Weights of a small sound classifier: arch mobilenet_v2.
Rows from block 2 of a small sound classifier, named by matrix and row number. Rows with one number belong to one channel. Each number is 500 + 25 x the weight over its row's rms, rounded and kept within 0 to 999. All counts start at 0. Numbers have three digits each.
After each channel's rows are labels from the 100 clips, of 14976, where the channel reaches its highest value: "strongest on" is what is common among them; "loudest" is the band of the loudest frequency at the time of the peak. Only what is clearly more common there than usual is listed. The data: simulated sounds of rotating machines with and without faults.
# convs0: expand pointwise conv (model.blocks.2.convs.0.weight, 384x128x1), inputs 0-127
# convs1: depthwise width-3 conv (model.blocks.2.convs.1.weight, 384x1x3), a 3 kernel
# convs2: project pointwise conv (model.blocks.2.convs.2.weight, 128x384x1, transposed), outputs 0-127

convs0.176:500550523500444500500501500506501500500498503500500468500499500396507500500500498540500500500580500500500495500500500499500500500500499500500503500494500500500502500499500525444499495507489491551500500499500500500502505501500509500498553503500501500500504549500508506500500500501500500515500500498500500492500503666461500500500500507500476500500596498505451500500500502500498500500496
convs1.176:522463498
convs2.176:493469492525486509502508501570590506504502500499503465480515496515491495503490480469496500499505506491509485502500501411487500497466509511462507505499485500504482500571449491510497501625502581527500539522502498504593511502509501502497494539513501501519521509494506500500500519508501493501500497473474496508503461492499498487497508508495500508500507500507516499488499507502486497504480
strongest on: compressor; speed: slow; state: normal
loudest: 2000 to 4000 Hz

convs0.336:530478485500464498502515484521477519500526473496502500500488499390500530500502496524469500493537498496500487490496500495495500493481490488499531484464500500497473507514503515489500479495480485490500502496500502505487512477500484484494585503495513497504502505501542499495500472521500500519498503489499494505485500573489469502491501455500488499500605499485369496496501529504528485505503
convs1.336:541488497
convs2.336:485502500509496505488487535499537473500494510522497513469530483554538452509500508469568488469501526485521566516517503498463507500523542526498489525490486498502534491502499447487481501512539501478499513505503499520506495506529543514547478502513485515561492434492529504507490530479503500489498480483504490493540492469499527483500550539472460511503501490542500480494485529518453466485429
strongest on: compressor; conveyor
loudest: 1000 to 2000 Hz

convs0.114:501497492500500500500500500500504504500500500500500499500500500482500500500500498500476500500509500500500490500500500496500500500341499499500511501526500500500497500500499500500500499501499502498500500505500500500601545500500498499500502502501501500500501500500460499500500500509500500499500500499500500500499500508603561499500500500500501500500350500498540500500500499500505499500513
convs1.114:463479508
convs2.114:501496472500476500490497501544505492501493520502498504474438498475505500484498499500620500500501502498500504503504500417519502500594496500496521502484498500500477499500451497497495502516499500536501499493502497499520512500500493503500510492501497501500522498500597500500495499519503498497499500500498499497499520508433477500500500460499484563502594502500500501500500534500468499497467
strongest on: compressor; rattle; grinding
loudest: 1000 to 2000 Hz

convs0.116:499518509499452526496485505494505501503498496499501528498493497504498478640498454527502499511510505503496508500490508499503504518455496512498506470513503502500482497473630498496499514504500530485515499569509516493506620508492516477502487494461500501508493499506487497508506519516507502495497500509500504515505488498496530491501514503513488494504482499465508517499511487505526483503491
convs1.116:476512534
convs2.116:472498496499550493496492508503513473516459551505496574499541499513536492449501576484531495501451505477508547499498492522446498500508517500502484548496493512501558501499482464500452505514507490491496491466500487499490424502538498538522484481510491502500453504496516498497497509455500478434501480482534494429508501472500499477500511506499474508500496484511468499476481501500485495493484
strongest on: conveyor; gearbox
loudest: 1000 to 2000 Hz

convs0.330:500501507500504499500498501480636500502499502500500488498507500467557500499500495497483500497512500498500681497502500508496500497491503504498500506510500502501489500500496497501497497500503471457500500493500502501554501501500511500494498458500505500500497501500508500500500500506500497494500500500505500498501498493506541500501500506500472479499496500498393500500501493497501500500494
convs1.330:514539511
convs2.330:490501512499406495511465497516432481506500504490500438517509511503510510486470442516495502501495493497499495481499502413522493500501500503457486507500505503501409498508484541556499510491501445429500505500491500500450500494519496506499488524503484483480574473503498500501507509565498496553500504480524507503497548493500501511496498501492503501498491511505500510506500503497497506512490
strongest on: conveyor; speed: slow
loudest: 1000 to 2000 Hz

convs0.164:499503498500498500500507500495681505500519486500500494503496500441500500513500489501453500500530500500500537497500500490502500500442501477500515492506500500501487500498515500497499507501501520511500503526500500500555515501499491460499542538498500500500508500500503500500500498546500500505500500504495500501501496529580566496498495500502519480500502502493494501500500500500579505500554
convs1.164:506458492
convs2.164:500469440501507500502516500500415494499506507496504499435489495512497496501501504499491499499467502498500482505501500507492502498493500504509498500497499499500454500496509494563499473480504535525499498462500500500487499500495489500493494497503511499501552521500653501500500500509498501496501498500485498494500553474423480491500504495499531522500595499505502492499495514514506500498452
strongest on: conveyor
loudest: 1000 to 2000 Hz

convs0.210:491498503499504500500499503490551502502505498500500511494507503489641507513499498504527501495502493492500550510500501539421501501482514520503463509507501503501500501502534469501468500513505460495501515488501503501463513499501495499519471450500504502500503503500576504498501500467501498513500500505555500459504508435485499509499507506493477544501554498499412501503511500490499506501450
convs1.210:518508461
convs2.210:498486499492446505492483500506483512501502495510494478511498509481501507510485466504487500517514499501502498494483499410510498522480492501402503496509500502501485499496460512505500504492499350361502500505501503495499533500501499501500500486496502503495516499500493502499500490522502500516497500493511514504500498500507511508495499501498509499503568499492502506501502472496507517499500
strongest on: conveyor; speed: slow
loudest: 1000 to 2000 Hz

convs0.323:511486475500400498500498497500501499503496500500500501498476500461505521497497498515497500500500500501500500488502500483501500500500499499498519500499500501501415501502495500501499500485482489478500501544500497500479518495503500501480533492500481500500529501500513498500501503669500500497500501495505500496498472605492498501493500440499495479500578490500482500501499505498508494500498
convs1.323:537487481
convs2.323:505514506524489504513487499498551494509510510491506495495503504518496498529523490482604501468485498446500553486518489501501475450586509505516496498460501499505478497516527470524491501520496511507485502497483500513531502508538580496475500516504504494504523431501571484501504493509482504504515501503486473461499518502492515518505500507487460490494459511507488491489498589502465489499502
strongest on: conveyor
loudest: 1000 to 2000 Hz

convs0.200:517491503500492450502497497522494506501496502499503416507494504414503515489518442493453501490514499505500506499525501497489500493485498491477558504509502501497488502513485504497499494502495486499499506502500500505488598487496494516504518494514512499502513489501512501498500501572500498487502503436504497502493503612509499497509501420499500508499511531499473495500513506499584493500504
convs1.200:526499465
convs2.200:500421387509500502513451508630519490518497510489500500488539500534514502490505486500512499469489501475503506533517499503497494464507521509500487515494498501510491492592497490512491499518503488454495530490499497519521498501544512510537496494504498495526516458498547488499502513499498496509518493500501463489500500496510539522503500529495480515497497503509451502477498511498488499502495
strongest on: conveyor
loudest: 1000 to 2000 Hz

convs0.369:544495512500502489498517494515405497493518477502496495511467500444488511497500510497412500500584500474500477492504498512483500498461493500514537501502500494499497503499516533474508499481497576628500499497500500500473526495500504469502509524520522501500473551500534502500499500509500507511499501504458502499491500555499504510499499484499518504500544520491503496501500505511524505500528
convs1.369:509487460
convs2.369:503496497500485500504508500508368501498506431498500493486490500502485500499500487500480500500499500501500411499499500500504499501502500500500506495497500500500433500500505502510506489485499533513500500492500500500508506499501495492500502610500505499500527520500463500500501500518500502506500500500483501506500496481489491501500500494500587499500389500503575499491500512501499500501502
strongest on: compressor; speed: slow
loudest: 2000 to 4000 Hz

convs0.345:439501498500550499500490506432560496500486516500500507515526500504501501483488525500459500500553500500500500504500500508490500500412500507500522533500500500500501500496487490502499500589505500411500500476500500500555485512500500499508500492500511500500469500500503498500500499419500500497500500501520498495511501470495527499500495538499498508500518495500484500499500372498499499500500
convs1.345:457503500
convs2.345:505531507500437500500503501390510501500517487500500470444447498470486500498500472501495500500501500500500466510500500471500501500499500522492525479490500500501418500500501493525507467470499503503501501519501500500530526501500495500483503527502503500506528450500514504500500500565501501522501498491492499502500522505656471492500501473500533493500506499512491500498500526500501500500490
strongest on: compressor; state: normal; text has "fault"
loudest: 2000 to 4000 Hz

convs0.78:495501508500502501504498501499474484535523508498507572494533501560543503534512527506573500499481499477500549510497500575463500500535545516498452503503501508510544500501536471555480499509514459473500502491500503501459447504517503498514491485503520499503498519500563486500511512459500486550507494554534489482506517468482481499505499506500480542500509464505431505497500513501486493511473
convs1.78:464484517
convs2.78:492434450502476504500491501547570486504493509500499502494495500498512498498496485499503500500492502496501550506499500465491500500500500504498501501494500503501494495507455479506472500506499329404500500502501498500526501498502499504507500391501495500494524484499511487500503500519501496500501500498520500475500524498502505497499501498493465503501528501505478500500500508493497501498488
strongest on: conveyor
loudest: 250 to 500 Hz

convs0.34:500483491500491500500454499500491496518488465497501500439456500514517506521506481487467501509477500492498524500496505543441500509427498492497495472508502505508501487500570443511469499480499462502517495551500500495500573500499498477499455471467490500495498456500535463500502497526503480483500499535536477477502489483504561454498494491500487484503476467487479513498520485481592460501485
convs1.34:508504458
convs2.34:518415422500504492510500501535669494500500507491504494489497498535499503501533482475499499498513494499501581500498497550476502488493503505506494503543499502501529499501576497501493480487519500525501506499500496502541490500505495500498481469508518484492511501499539469488503497478500498485507494508492493486505511504493523499499502503498482506501478456486507501485514504499497506513491
strongest on: conveyor
loudest: 1000 to 2000 Hz

convs0.39:500501501499527479495497496515499499496504485503496511550511503395520497504524501509501506492532488501492547474505501504495486488496499479511505482507501496495559500503506513469493510490495490502492507500495511502497487488499514497499498459491497503505431507502525509491501502493499490507498499507500502472497494578535509500503500506490411474492546511503347494502505494498520483498527
convs1.39:535503475
convs2.39:501487486504475508473487507513590496502461521526479498503508493494537488497475490496501479516511517489521587521504501463504501531493491528463513507502481501502514498511432496433489532530500498467502500513514493486518515497501507538536500481504490521549499445481510509505482524511515495495487500457503508498498488500501592501486526520480425537519536508494490503502500501509505493484445
strongest on: compressor; speed: slow
loudest: 2000 to 4000 Hz

convs0.204:492520526500479495500496494387506552498494486501500486507492500558483508532479457502477500494495497503500493495501498520507498497444501506515500482520500498495473500495577487493507501499503500447495507535499503501512543504500505489497488508501499500507490494500450508499501500495499500509500498497500506513508450436513568494501500503500521436496392509498559491503506473505530498503487
convs1.204:458504510
convs2.204:497461432500416501497478499541500496502511503499499495494493500509510499500498462479518500504511500504500557515499501473503498506515502521493507496498500503501476500518512507517492503502501407485500500496500502498499536500503502521498498364501494500502519489500533498501498501501501497515500502498505497495501540491484497522500501499500409536499549499504408503500500507502475491497472
strongest on: conveyor; rattle; grinding; imbalance
loudest: 1000 to 2000 Hz

convs0.186:517502506500321500500505500525450502500500500500500483502491500471500499500501497503487500500531500500500500514499500466500500500499491500500503500499500500500492500500499501499500487495492501526500501500500500500500512500500501500500524500500500500502500505500510509500500501574500500500500500500498500500500500681501499500500500498500501499500511499504498500500500508500522500500501
convs1.186:517492461
convs2.186:496288375500494500503506500605486497498505505497502497493505498510493497499497495493499500501482501501500495499499501466506498503499503506487505507498500499499471502534509501519503500498498511508500500499500500500507501499508498501501500510501502500503529479500493500501501504507500503501499500499493500502500505513500498502498502501499517513500480500503517498498499506502494500503500
strongest on: compressor; mains hum
loudest: 2000 to 4000 Hz

convs0.376:544496558498492458511500478528480518507515479491502498548464505422501522498509475525500501496603495479499517466496474498481483497491465464490533478492501500495524503515504514497486498492468488540495502503483517503499503485499489500492507507503499496496496497505496469498513466501491489509503500496498494467488497558513477496505500456513453483485583493487421503494505578476528496517530
convs1.376:530497469
convs2.376:497461402510481514490486515553564477504483521514487493491513476510521465477500474483504474497498535490515541597520495491493504490479506507485501521488479500508497494551483487479472503584504499467504504499512492509514517509514518521560489491503487507517503479486552496500492529501508494487492493494501492491502518491500571500497525520484433558503513509499493500488501502497500484493484
strongest on: compressor
loudest: 2000 to 4000 Hz

convs0.203:500500471500619500500500500500500500500500500500500500500500500500500500500500500500500500500500500500500500614500500500500500500500500500500500500500500500500500500500500500500500500613500500500500500500500500500500500500500500500535500500500500500500500500500540500500500500465500500500500500500500500500500500500500500500500500500500500687500501500500500500500500500500500500500500
convs1.203:486533475
convs2.203:500500500500500500500500500500499500500500500500500501485500498500500499500500500500501500500499500500500501500500500514489500500500500500502500500499500500500501500500501490501499499499500501501500500500500499500501500500500500500500500500501500500500500500500503500500500500500500500499500500500500500497500500498501500493500501500499500500500218500500497500500500500500500500500500
strongest on: compressor; speed: slow; state: normal
loudest: 2000 to 4000 Hz

convs0.25:489535538500491498500481500473550502529500508500500506513499500471564518498519505508526500500498500499500537496501500480499500500497499501500504500500500520528491498504473501529479501543491433431500500477500500500497475501549513515497511460506499500501583497500536500500504503502500481525503501434568500464491594512479501538503484488499428500500556503500460503500503498471473533502476
convs1.25:462481508
convs2.25:515514508500541525514502500499430481501507485494502489454486496504478500509503507492483500498420500498500447501500498515487500499479501498502498506493501500500477492495498477560504464461500537513496495404499487501416466500499501485501497557500506495496552486500492495500500494500497499507500500507488501523500570489443474493508499472495580521500480515499577498499501514492508501495492
strongest on: conveyor
loudest: 250 to 500 Hz

convs0.13:499499502500495500500499500683503500500502499500500489518498500481500500503514496502500500500535500499500500497500500478510500500500499500504499498501500500500493500500504498455500503501500498499500500507500500500498499484500504496500509501499498500500502498500433500500500497523500500501500500493501500498500490680514513500500500504499505469500496504500500500500500503500500502500546
convs1.13:516497460
convs2.13:500436343501500500501512500711483495498502501498502492490502497508487497499494495486492494500495504501505474505500500486512499500501500501501501503500495499500482501525507507504510499499500522511496500500500500500500499499500498501506499529502503500502504504497490501501500502506500502500500500499485501514500490498500498500499504500499513504499490502502524497498499502503499502502500
strongest on: compressor
loudest: 2000 to 4000 Hz

convs0.129:476507502499519508500502507356523506499484520496500499514500500589505494499488495501522505501493496489493529514501503499488498501525505506498476509502502494501519501462534487503491507542505498479500499496496500490504530540504503507500450482492505497500482510500491499492501499467497500485502498506501494496509504345500494501498500503500494508494447488505502500499491477496500501500435
convs1.129:500506457
convs2.129:548590577499490494495506480411385542495510485505504494497502501504483505524499488501508518496519476508488465499486506515503514503524490508498508493501520500496510506490524517501532499440498510604523521504503507502452513499492548471484506508511504507468489486520499489499489500512506503510498504515495491515500503508478457502499497497502500499503501442499498504501510508503494463497500
strongest on: compressor; rattle; muffled (low-pass)
loudest: 1000 to 2000 Hz

convs0.17:502497500501425489503518500498488507500528485499510497483489504383502531497478502515473502493534495506500484502500501506489502499492511503508498495458506507500454505532499506477501438490503498494500505496500502512478514483497478494487557540525499497508506508501554504501494506528499499517498504496503507511495509556472451498498500459498497505500583519517374496499494517507515487498487
convs1.17:542494493
convs2.17:501475463519506509491474505525514498504471517506497523461505479515542474515514512474538500482502504475501599503518505510461511494533514515531492506479497490502555499531503443464487515508506429486499511506502499500504488501505524512502490456504468509516473482500572501504492516492503482471504496469500463459514494500499505477513520505477405502496501493523446484495498530508477448488464
strongest on: conveyor
loudest: 1000 to 2000 Hz

convs0.371:509471470500501482505500496589475503500499477498502515510510502383497506496523507504476501496501495500500469491500500507498500494500500464498525497500501500499505502543500505480502500485503499500500505500499502505482488433500496499497550501503504499501480505503501465497508499531500500493527497501499485501499458541531500494501500498503494472499579458497385499500507476502511447511580
convs1.371:528498467
convs2.371:492443450507500509506454513548587489512498520493496500498514506527513499495494498507564498497498506472511586509526502483500477501575521510499496509488491500507496498554492494501478505554502459456496517498497498505521496499560517528521493463505494499527504445482505496499501514499490492506505499486493448494500496490494571520497504511492450522499494507514485499494496540494445498500485
strongest on: compressor; state: normal; speed: slow
loudest: 2000 to 4000 Hz

convs0.72:547485501500457469500512454530490501495500491497502487494452494388495513497511494505470502506539502499496495503514503502495499495499439452502584469464500480462495507507484501493504493482456503516499504499503505485523517481488479482500560521510502499504493499502499500501495471542500500503496499495457490508434497552507475492502507429477486484499522501501469486498504550499555494501519
convs1.72:528499467
convs2.72:496464443511505502499479510533545452531432548499497505490537482503552491481507504487533495475468510478506546563517500499493502455538510506499495528483490500506499488549464487501472499530503468481500503471505494517501495504533514540549500466518499499510500463494585495499495534497501482469512492509501465475504518498501521501508507517483462532500539502520436496473499514499469471497490
strongest on: conveyor; compressor
loudest: 1000 to 2000 Hz